config.toml
model = "multi-label audio tagger"
dataset = "synthesised sound scenes: up to three everyday sounds over a background"
train_examples = 26041
win_length = 400
activation = "mish"
kernel_size = 5
init = "trunc_normal_002"
optimizer = "soap"
beta2 = 0.95
beta1 = 0.95
merge_dims = true
final_lr_fraction = 0
weight_decay = 0.1
Rows from block 7 of a small multi-label audio tagger, named by matrix and row number. Each number is 200 + 20 x the weight over its row's rms, rounded and kept within 0 to 999. All counts start at 0.
After each channel's rows are labels from the 100 clips, of 14976, where the channel reaches its highest value: "loudest" is the band of the loudest frequency at the time of the peak. Only what is clearly more common there than usual is listed. The data: synthesised sound scenes: up to three everyday sounds over a background. In brackets: how many of the 100.
# c30: last pointwise conv (model.blocks.7.c3.0.weight, 192x192x1), inputs 0-191

c30.34,221,190,201,217,185,188,193,185,227,183,197,192,215,160,210,189,162,214,225,237,227,188,200,207,199,183,215,192,203,159,186,248,222,222,195,200,193,196,202,179,206,191,200,196,198,236,208,209,186,228,231,204,221,240,205,197,213,185,224,226,200,194,197,223,191,172,187,202,228,222,208,223,185,214,182,198,203,188,195,187,231,189,183,176,202,187,210,202,210,216,214,169,221,190,216,190,215,206,188,147,245,195,217,161,244,246,210,203,211,184,237,188,186,203,208,237,197,214,218,210,222,203,195,208,200,212,192,223,221,192,184,178,197,197,245,239,158,241,194,180,194,227,177,222,165,224,223,220,170,177,185,208,208,197,182,237,160,211,224,237,206,229,171,190,204,179,198,210,203,211,200,186,188,194,244,209,200,214,201,196,195,214,191,207,214,181,173,201,210,226,192,221
loudest: 500 to 1000 Hz (42); 4000 to 8000 Hz (31)

c30.94,215,210,194,175,181,210,202,181,202,193,175,184,200,206,194,212,214,208,189,208,210,168,194,202,222,204,166,224,226,198,207,209,197,207,184,194,212,186,184,186,188,180,208,224,200,181,221,199,222,215,219,249,210,185,196,188,192,189,221,186,194,215,171,175,203,234,191,249,197,203,204,177,248,215,201,216,223,219,157,182,213,183,207,191,187,200,178,207,191,181,249,188,188,199,225,195,190,232,208,208,230,210,220,200,193,184,206,195,169,222,205,243,195,203,222,189,201,245,206,182,228,182,230,208,182,205,204,237,235,236,242,240,203,186,186,241,186,202,208,230,180,231,209,194,212,213,226,166,193,205,218,193,233,183,163,232,205,181,191,165,191,175,180,184,212,174,171,214,172,180,245,168,231,168,194,186,236,213,198,200,184,191,198,184,199,202,190,192,185,209,184,185
loudest: 2000 to 4000 Hz (47); 1000 to 2000 Hz (46)

c30.87,193,225,241,232,190,201,192,204,214,163,177,233,228,177,187,220,172,195,213,181,162,165,181,183,159,190,197,212,192,199,208,207,200,221,199,221,235,200,182,199,188,168,221,212,188,196,215,197,217,167,250,216,210,185,165,183,210,187,188,175,176,186,192,179,213,213,208,190,206,186,220,207,208,183,200,204,184,188,185,179,191,185,237,200,218,169,176,197,218,221,199,195,210,172,264,218,180,161,165,191,195,208,173,208,197,186,220,203,221,212,190,185,209,202,226,218,178,196,215,185,203,208,187,208,198,194,177,193,202,183,223,204,224,198,220,218,217,200,208,209,205,237,201,167,219,193,213,200,189,258,199,195,196,203,201,177,173,194,212,228,191,205,225,202,185,178,199,181,201,215,236,199,215,219,169,257,221,197,256,216,191,224,186,223,190,211,238,203,200,214,234,195
loudest: 2000 to 4000 Hz (39)

c30.8,219,203,202,218,219,208,197,191,201,185,185,185,186,207,156,198,189,184,233,192,222,195,181,176,262,207,213,204,221,209,215,191,198,186,201,178,231,210,199,199,175,191,196,182,183,213,209,192,172,203,195,195,189,193,188,194,195,202,215,188,199,211,179,215,210,200,161,230,202,183,205,167,214,194,208,204,253,212,183,180,207,214,167,205,185,203,195,198,205,220,219,167,189,194,191,226,201,251,229,184,212,199,148,194,185,179,185,194,201,181,180,213,176,227,213,212,208,182,186,199,186,194,199,185,175,177,198,189,212,244,215,195,203,183,184,200,196,174,182,187,172,182,208,179,197,189,190,177,209,173,233,187,175,162,221,200,170,204,193,165,246,236,173,208,221,231,209,183,233,193,187,178,173,227,180,167,182,204,173,180,213,247,236,183,173,206,173,233,192,217,178,160
loudest: 2000 to 4000 Hz (74)

c30.139,188,197,182,218,183,184,154,203,223,202,197,197,206,225,216,235,207,192,184,168,225,194,202,175,206,200,191,192,207,173,199,188,168,227,197,210,194,209,188,212,198,203,215,233,196,233,169,174,195,211,234,195,165,200,212,181,243,219,175,214,238,208,200,184,215,177,183,193,190,222,202,231,211,239,186,195,174,206,200,222,221,170,195,206,188,177,240,202,183,167,177,200,206,203,198,178,205,181,194,217,202,221,184,195,213,187,196,190,214,220,180,176,197,209,179,209,193,215,211,201,185,191,172,180,211,237,197,160,169,178,189,197,187,194,176,209,177,164,175,210,177,185,212,198,184,208,203,214,236,216,203,213,229,230,185,185,206,228,214,216,181,184,217,233,217,215,194,194,185,186,171,167,166,214,192,224,233,196,260,200,231,202,194,230,203,227,189,204,221,202,275,214
loudest: 500 to 1000 Hz (42)

c30.116,205,230,186,214,182,189,209,180,192,190,218,198,225,193,195,196,227,233,186,207,193,224,193,214,201,213,215,205,208,173,213,211,189,226,192,207,222,176,225,228,191,203,226,194,162,207,197,202,198,215,196,188,193,185,195,220,210,217,211,206,174,204,202,199,179,208,212,194,200,245,204,199,217,218,192,217,226,225,196,167,154,205,183,178,174,226,231,173,212,223,199,203,188,181,228,191,193,189,179,214,188,199,190,190,183,209,209,168,152,226,195,199,186,197,168,205,179,200,168,187,185,192,224,179,201,215,163,203,224,221,205,181,190,178,164,193,218,212,204,207,178,187,213,141,214,160,229,195,175,218,267,201,165,199,216,179,175,197,176,171,236,190,176,236,216,193,193,208,221,194,202,164,212,177,195,187,244,181,208,200,225,229,207,197,205,189,193,186,150,196,219,158
loudest: 2000 to 4000 Hz (47); 4000 to 8000 Hz (35)

c30.112,231,194,172,202,181,211,215,218,189,226,219,193,185,247,197,187,203,215,184,205,221,238,203,191,198,192,206,220,185,205,191,195,196,217,206,190,182,255,213,200,201,225,200,202,233,194,223,168,203,199,214,201,188,200,207,206,221,188,219,169,201,191,194,227,185,211,185,213,194,171,235,216,244,189,192,240,185,186,213,199,206,202,196,183,194,183,179,239,206,200,191,261,220,175,180,208,195,177,203,213,212,194,203,211,222,190,223,183,175,220,207,162,178,189,210,214,207,167,208,188,191,217,200,216,182,212,167,171,175,172,235,202,191,202,201,195,219,183,172,186,233,229,182,209,182,207,175,248,174,182,188,175,190,180,209,187,201,200,236,220,186,188,213,240,205,212,185,237,194,184,174,162,193,170,189,241,242,221,218,184,222,190,173,229,209,194,203,163,175,198,224,196
loudest: 500 to 1000 Hz (73)

c30.160,212,217,166,222,203,245,164,187,220,230,209,187,192,229,193,229,227,175,205,169,216,164,192,166,223,197,192,237,179,183,207,192,187,198,199,197,210,254,197,201,227,212,201,207,216,159,202,201,223,200,247,191,197,197,198,209,216,183,184,201,216,206,188,216,235,216,196,240,216,199,169,238,208,218,189,182,207,195,199,214,217,223,196,223,225,180,212,206,176,192,201,201,202,211,199,201,165,253,206,186,236,177,193,168,230,186,195,200,194,200,201,195,187,232,198,198,215,202,217,192,239,196,183,187,197,200,209,202,183,233,190,217,219,211,213,210,180,192,173,187,200,200,226,202,202,233,214,233,182,173,197,170,227,212,191,195,200,215,206,233,185,203,206,192,239,172,220,206,221,190,188,184,159,193,215,196,232,186,187,212,230,170,223,206,227,207,195,178,200,247,178,244
loudest: 500 to 1000 Hz (73)

c30.52,163,204,243,222,192,193,197,206,184,190,197,191,185,259,216,221,207,201,168,175,190,217,204,251,177,215,204,213,221,183,218,184,192,154,184,223,191,206,195,174,202,210,193,181,232,223,212,231,183,187,183,217,225,194,202,190,162,216,232,228,182,201,179,200,203,187,180,222,221,218,198,225,186,232,197,198,243,216,206,195,204,179,218,240,221,207,258,194,199,193,211,185,196,192,189,208,223,181,175,200,234,190,190,175,224,180,207,205,213,196,199,232,193,188,199,196,186,200,202,241,176,176,217,186,216,225,209,198,233,231,180,213,214,225,156,217,205,173,206,195,178,199,199,176,234,188,219,190,197,186,231,186,183,209,197,186,205,215,215,179,190,226,224,231,193,217,245,201,215,202,201,194,239,194,173,186,210,207,197,220,209,209,166,192,198,239,209,225,227,214,182,196
loudest: 1000 to 2000 Hz (37)

c30.186,200,183,192,218,181,205,226,179,183,180,176,245,204,154,215,162,243,199,204,242,180,198,216,207,195,213,213,222,190,215,227,194,188,168,225,199,228,180,224,188,195,197,221,206,174,186,195,205,175,187,198,166,202,175,197,220,180,202,211,211,222,181,166,239,258,241,193,202,203,175,178,187,204,191,176,210,192,192,215,189,206,197,190,206,240,198,191,191,187,190,199,209,184,183,186,212,199,188,187,194,202,190,168,163,168,191,217,179,211,189,193,215,196,231,213,152,185,208,168,212,241,191,182,174,194,167,194,227,196,229,217,230,202,187,204,196,175,182,222,197,198,222,239,199,207,226,190,179,200,194,210,207,186,208,211,192,197,194,194,221,200,189,209,190,199,210,240,185,199,240,222,212,195,219,188,195,201,196,171,185,194,195,188,169,182,197,239,262,208,242,189,178
loudest: 250 to 500 Hz (59)

c30.174,193,183,193,195,185,202,214,180,201,190,208,178,216,205,193,211,203,205,209,213,186,184,195,197,207,198,168,216,206,187,197,194,200,191,204,148,214,198,180,218,171,169,206,194,201,244,228,225,193,190,203,206,201,181,165,180,193,223,186,202,179,173,209,226,236,167,190,192,222,218,186,204,183,202,203,183,207,191,204,202,196,260,239,203,191,182,208,185,196,239,206,222,207,206,216,186,212,196,183,209,230,173,213,193,183,230,216,167,230,202,199,203,181,203,214,208,235,230,190,226,236,210,181,157,203,188,204,197,195,240,175,230,204,182,154,212,179,210,168,203,180,222,204,184,210,201,203,173,208,203,219,195,218,192,175,176,209,179,174,168,215,181,244,221,213,253,223,240,206,191,235,186,221,182,189,211,206,172,215,216,208,199,235,188,174,226,187,224,169,208,243,176
loudest: 4000 to 8000 Hz (64)

c30.48,186,188,179,188,184,143,191,212,173,236,226,187,206,199,177,186,229,209,211,189,204,179,237,174,164,227,203,183,126,171,193,196,235,256,175,186,197,178,185,183,229,209,165,179,197,223,207,207,189,186,192,172,234,211,190,195,197,213,203,209,181,198,187,171,192,190,208,172,206,213,213,185,170,218,219,182,199,212,202,190,199,229,213,186,171,205,206,235,205,197,200,200,200,184,207,219,249,196,207,195,194,215,187,195,221,175,221,215,242,219,202,179,207,193,219,210,200,188,196,200,212,159,225,198,214,213,177,186,223,207,199,191,231,193,211,209,228,214,228,192,180,196,212,193,214,200,216,190,204,227,209,223,187,195,187,227,179,206,228,206,180,224,198,193,181,210,178,194,198,208,194,197,218,190,181,240,194,177,214,222,192,200,189,160,177,226,276,206,200,190,201,199
loudest: 2000 to 4000 Hz (43)

c30.98,202,213,201,180,199,248,197,214,214,205,223,180,189,187,197,155,216,190,192,181,221,261,239,186,213,211,182,188,187,200,156,204,175,202,226,215,182,169,210,226,200,165,196,212,198,189,183,226,179,185,207,170,165,195,188,184,202,191,176,183,215,183,198,222,222,216,198,180,188,201,210,192,191,192,227,198,230,204,209,208,215,202,195,163,193,221,193,223,219,218,213,197,235,191,169,183,178,181,182,193,221,234,180,175,203,205,218,172,232,193,221,214,227,248,248,192,185,194,220,190,190,204,192,190,223,183,200,200,208,206,193,204,218,174,180,183,182,196,192,228,216,201,176,239,241,195,192,191,186,208,202,230,198,178,192,235,195,173,198,178,201,202,245,214,173,226,173,185,192,205,220,188,182,214,209,201,220,185,223,182,214,191,185,204,207,249,218,206,165,170,223,233
loudest: 1000 to 2000 Hz (58)

c30.148,234,213,207,200,191,187,203,214,181,175,235,206,216,197,212,174,175,170,176,224,191,176,183,208,208,252,225,221,191,191,250,188,227,182,209,223,188,233,186,207,195,177,192,206,243,213,177,191,219,157,238,203,173,190,212,188,216,198,196,200,209,182,215,222,199,216,183,193,190,189,214,250,190,186,182,235,178,199,176,179,220,190,207,185,198,206,159,237,181,196,185,205,214,181,203,217,158,192,199,190,229,187,221,240,210,225,215,224,196,155,213,196,199,178,220,169,184,180,169,186,207,190,185,161,183,219,196,184,179,183,241,216,189,198,196,235,192,227,197,203,191,202,155,216,179,222,195,233,229,174,175,194,191,187,205,185,194,181,170,208,212,191,169,201,234,208,197,213,188,189,192,194,179,213,194,207,192,229,202,194,223,193,197,224,184,202,191,179,184,193,188,170
loudest: 500 to 1000 Hz (83)

c30.140,189,226,195,216,182,216,184,219,217,202,189,205,185,177,207,194,205,184,199,180,189,215,198,203,163,183,181,235,200,231,209,206,205,191,224,230,187,194,212,212,204,185,194,195,209,194,180,189,173,189,205,198,199,204,190,194,217,201,185,196,178,215,183,236,174,195,225,215,191,161,200,172,199,182,206,198,184,193,171,199,178,213,156,189,218,199,162,215,207,206,218,164,211,197,232,210,162,198,203,206,205,184,188,186,174,172,222,209,214,215,156,249,202,195,212,170,205,199,212,176,212,184,216,178,186,205,183,210,200,184,190,195,193,185,217,213,217,186,199,200,218,172,170,176,171,189,264,236,164,182,174,178,201,175,184,189,216,181,181,216,227,205,201,185,183,162,167,177,233,188,173,220,201,196,182,192,225,225,241,256,237,217,229,208,244,227,195,204,168,198,190,185
loudest: 500 to 1000 Hz (43)

c30.44,184,192,178,175,204,198,207,204,196,207,172,240,191,214,196,178,215,182,199,210,183,174,205,216,176,192,188,213,225,189,254,193,217,229,194,220,190,200,197,233,213,188,176,247,210,195,189,205,197,204,198,186,204,201,162,189,221,196,175,188,207,197,202,158,156,209,207,189,195,189,219,223,224,212,200,233,186,230,176,202,182,176,202,227,183,187,235,203,194,164,199,185,191,180,222,201,195,229,200,193,194,221,208,235,220,184,243,221,185,204,187,200,201,215,186,226,184,184,166,169,186,202,231,257,221,227,194,203,180,181,232,200,191,239,220,195,198,196,228,193,234,217,171,182,186,206,194,195,174,228,176,223,177,175,223,189,216,183,191,193,215,207,229,193,200,181,187,197,189,210,196,190,173,172,210,203,171,237,177,190,191,200,191,252,232,173,230,196,236,226,194,199
loudest: 250 to 500 Hz (48)

c30.77,186,226,225,233,195,192,188,217,202,191,194,177,193,221,220,198,181,178,200,177,195,180,199,170,193,205,177,196,215,181,218,184,211,191,200,196,205,204,209,192,208,190,171,209,195,197,174,224,171,217,203,222,207,177,186,195,247,184,202,194,216,209,221,175,199,184,204,213,194,175,219,168,196,191,218,202,184,218,209,209,203,183,217,191,189,191,182,201,207,188,189,167,193,234,191,213,170,201,187,207,196,242,192,201,193,195,198,187,187,198,213,196,209,240,185,222,174,230,196,214,196,193,187,210,196,198,181,207,172,204,204,199,175,188,205,203,199,218,205,190,202,171,253,225,202,215,158,152,209,226,199,241,222,197,217,203,195,207,204,186,227,149,224,232,223,238,189,184,203,264,223,255,163,209,215,175,171,174,203,168,221,204,205,193,191,166,201,248,182,214,261,202
loudest: 250 to 500 Hz (32)

c30.19,183,227,198,236,200,190,196,173,201,183,272,199,221,209,235,185,219,178,184,212,193,196,156,204,229,206,153,216,181,200,203,206,201,223,220,220,194,217,194,207,192,238,187,243,192,224,196,189,190,174,200,178,181,234,188,228,198,192,211,176,237,183,208,210,188,228,194,188,199,220,178,201,208,199,195,183,165,198,235,203,166,195,198,177,211,194,223,181,192,203,176,186,180,203,211,189,163,193,187,166,176,205,203,187,194,251,187,201,204,179,177,189,251,215,185,185,197,210,182,198,180,219,195,201,223,195,186,233,177,190,198,190,165,223,182,213,192,236,208,178,233,199,204,190,164,196,200,211,197,185,199,227,174,188,198,187,215,220,195,199,238,189,163,192,173,208,168,167,186,209,189,250,232,219,246,197,185,188,201,196,217,199,217,195,193,186,201,197,204,191,203,207
loudest: 4000 to 8000 Hz (71)

c30.103,167,182,210,196,266,188,203,183,209,187,149,208,227,242,198,209,239,197,192,211,211,188,185,210,230,195,170,180,234,210,226,189,239,237,220,176,202,234,192,165,192,172,203,232,209,218,195,220,218,174,238,200,191,212,182,197,188,190,188,198,234,184,197,180,169,192,186,179,205,186,172,177,190,196,233,205,159,180,194,253,177,176,198,175,201,193,194,178,183,197,175,191,219,184,211,202,199,211,197,190,185,196,187,207,202,203,183,211,213,190,200,188,181,217,190,220,200,202,214,199,174,213,211,243,181,194,240,196,191,200,177,179,233,233,239,208,229,198,177,192,180,210,194,175,210,200,210,171,212,210,211,192,186,189,208,244,217,184,182,164,201,197,229,169,173,188,184,193,181,198,193,211,216,233,201,187,201,229,215,212,202,207,198,241,205,205,211,184,176,201,185,178
loudest: 250 to 500 Hz (36)

c30.41,199,225,185,190,172,222,212,236,222,212,231,231,196,204,206,244,190,201,183,199,183,183,211,206,165,165,183,224,208,238,221,201,217,195,202,200,207,247,174,231,205,180,192,201,197,183,179,178,220,194,187,204,185,182,191,199,198,182,185,179,184,176,180,182,158,206,192,199,204,192,212,169,230,211,229,229,208,202,209,201,165,204,189,230,236,194,195,171,196,196,224,169,180,206,199,203,205,193,164,195,177,194,200,214,187,172,204,199,194,170,183,199,204,216,202,176,191,233,224,144,216,190,206,208,203,179,181,176,206,181,246,193,207,218,229,206,217,194,194,243,214,210,223,214,176,232,184,196,178,190,164,166,207,203,203,194,168,199,216,234,160,184,196,165,194,201,183,183,186,239,185,207,171,218,182,215,219,176,188,188,177,187,186,216,173,168,197,217,187,242,192,207
loudest: 250 to 500 Hz (82)

c30.62,172,207,241,212,221,177,195,197,196,218,196,188,247,193,217,211,187,192,239,212,191,221,210,213,185,182,196,187,173,173,177,182,207,192,193,185,196,200,197,190,187,218,190,191,208,240,202,202,207,208,207,176,210,229,193,225,202,192,194,211,170,176,206,224,227,167,206,176,204,202,200,196,213,178,207,177,184,192,214,187,178,214,217,203,186,181,181,184,203,193,207,185,187,210,248,196,201,173,176,165,200,182,187,182,198,227,199,164,223,225,199,173,168,210,212,221,194,215,221,211,178,221,209,222,198,182,197,187,228,203,191,230,232,236,239,204,186,249,229,168,186,198,224,171,192,253,210,166,195,213,203,199,234,217,160,251,167,199,186,202,166,181,213,206,195,185,177,205,179,189,209,185,209,195,227,170,217,169,188,217,193,199,180,211,159,151,196,226,203,198,203,220
loudest: 4000 to 8000 Hz (65)

c30.3,195,245,194,209,222,181,176,190,203,170,219,203,193,220,183,201,211,221,178,231,206,204,188,201,178,235,187,206,211,178,220,187,162,194,213,213,178,191,197,212,198,207,220,199,197,175,204,205,184,180,240,206,205,212,243,187,209,191,214,198,210,176,219,205,191,221,196,201,217,198,259,190,185,180,218,220,195,179,209,201,153,171,196,195,214,243,165,213,245,247,193,202,229,190,224,290,174,191,208,180,173,208,210,170,199,226,174,187,195,205,170,189,206,202,198,254,208,193,175,204,172,196,209,207,198,178,204,170,188,216,190,203,191,206,185,210,180,231,160,202,233,208,208,187,192,172,204,186,202,175,205,219,214,204,206,179,208,183,194,215,216,173,189,200,185,211,236,204,204,210,199,195,202,253,209,187,175,228,202,188,194,192,195,213,211,197,175,204,187,204,209,180
loudest: 4000 to 8000 Hz (33)

c30.131,193,198,212,205,221,212,214,213,217,236,224,174,244,224,240,217,198,188,177,193,223,247,252,177,209,217,197,196,191,220,203,204,200,179,234,173,192,203,182,207,192,204,189,214,187,200,202,181,182,217,189,193,188,186,232,205,187,180,210,232,204,178,233,208,193,224,188,226,206,200,175,181,195,208,220,224,176,202,208,194,176,187,198,205,213,198,192,206,212,198,188,192,199,221,197,236,209,208,184,165,171,169,237,216,209,233,192,190,182,209,224,175,178,203,185,179,194,221,198,231,212,193,187,183,192,213,198,204,205,217,196,187,220,206,205,216,192,229,177,179,221,160,198,224,170,219,165,200,177,176,174,196,223,184,178,253,179,187,178,195,225,184,188,207,179,201,205,222,186,210,196,230,175,197,264,175,172,175,196,237,190,160,181,187,210,188,196,189,174,198,179,248
loudest: 4000 to 8000 Hz (43)

c30.59,179,200,225,210,201,184,179,202,195,210,213,184,230,178,243,211,199,221,208,164,203,213,213,154,204,208,206,182,180,223,173,206,183,198,181,210,218,209,195,196,196,235,167,183,196,190,220,203,222,215,182,191,189,237,193,199,202,218,179,193,198,216,217,181,217,202,162,203,203,195,204,189,212,212,179,210,194,193,219,202,216,192,177,215,192,190,211,188,179,198,194,213,201,233,211,189,228,193,211,208,189,199,210,187,186,215,194,198,202,218,168,204,210,161,179,245,183,203,194,201,170,215,206,179,182,221,167,174,188,165,199,203,190,185,199,169,191,198,189,161,181,192,186,187,177,175,229,191,221,220,183,204,201,229,191,186,189,213,189,213,197,218,229,239,227,205,201,189,247,186,176,184,226,232,166,203,222,205,292,233,214,223,222,206,190,207,203,236,225,189,264,207
loudest: 2000 to 4000 Hz (36)

c30.102,203,198,186,233,203,212,178,190,181,221,180,197,199,212,183,221,184,178,219,177,196,178,176,191,177,209,216,173,183,184,224,190,224,181,199,169,203,194,188,214,221,175,174,192,194,191,190,211,231,151,227,223,202,201,202,213,212,205,197,184,200,198,181,221,216,181,213,237,152,188,202,217,189,196,211,167,199,202,213,189,197,212,169,181,217,246,168,248,198,242,226,209,216,216,207,209,204,176,203,185,196,192,205,167,193,219,190,224,255,193,172,176,196,182,198,197,194,176,187,237,211,177,213,187,192,193,171,193,180,195,188,202,220,224,233,214,188,229,187,171,212,211,188,260,188,221,226,211,231,212,190,205,208,183,180,259,212,210,186,207,204,186,218,205,203,175,254,218,194,207,195,182,223,214,200,229,204,191,212,223,180,178,191,190,167,199,242,197,197,203,189,218
loudest: 250 to 500 Hz (35); 2000 to 4000 Hz (33)

c30.18,203,164,214,182,230,189,190,189,195,223,204,215,197,203,201,190,203,192,192,199,231,216,216,184,200,222,213,187,195,197,192,202,241,200,217,199,219,223,215,197,202,198,166,203,236,197,197,199,207,203,198,208,178,198,199,197,204,208,187,208,209,216,221,225,196,189,212,191,203,179,184,215,193,178,200,187,183,194,188,191,203,197,181,219,204,221,174,232,222,179,183,187,226,191,170,229,216,166,183,221,214,198,190,172,230,184,220,180,235,172,187,173,181,195,178,173,201,185,219,195,189,213,188,162,202,199,154,222,214,199,189,191,198,180,187,197,227,180,217,208,223,192,185,246,197,204,227,309,157,170,190,196,166,181,194,175,206,205,216,237,192,189,189,202,215,216,181,195,198,162,184,150,187,180,159,218,240,233,173,186,182,187,200,195,202,208,195,180,182,219,188,205
loudest: 500 to 1000 Hz (82)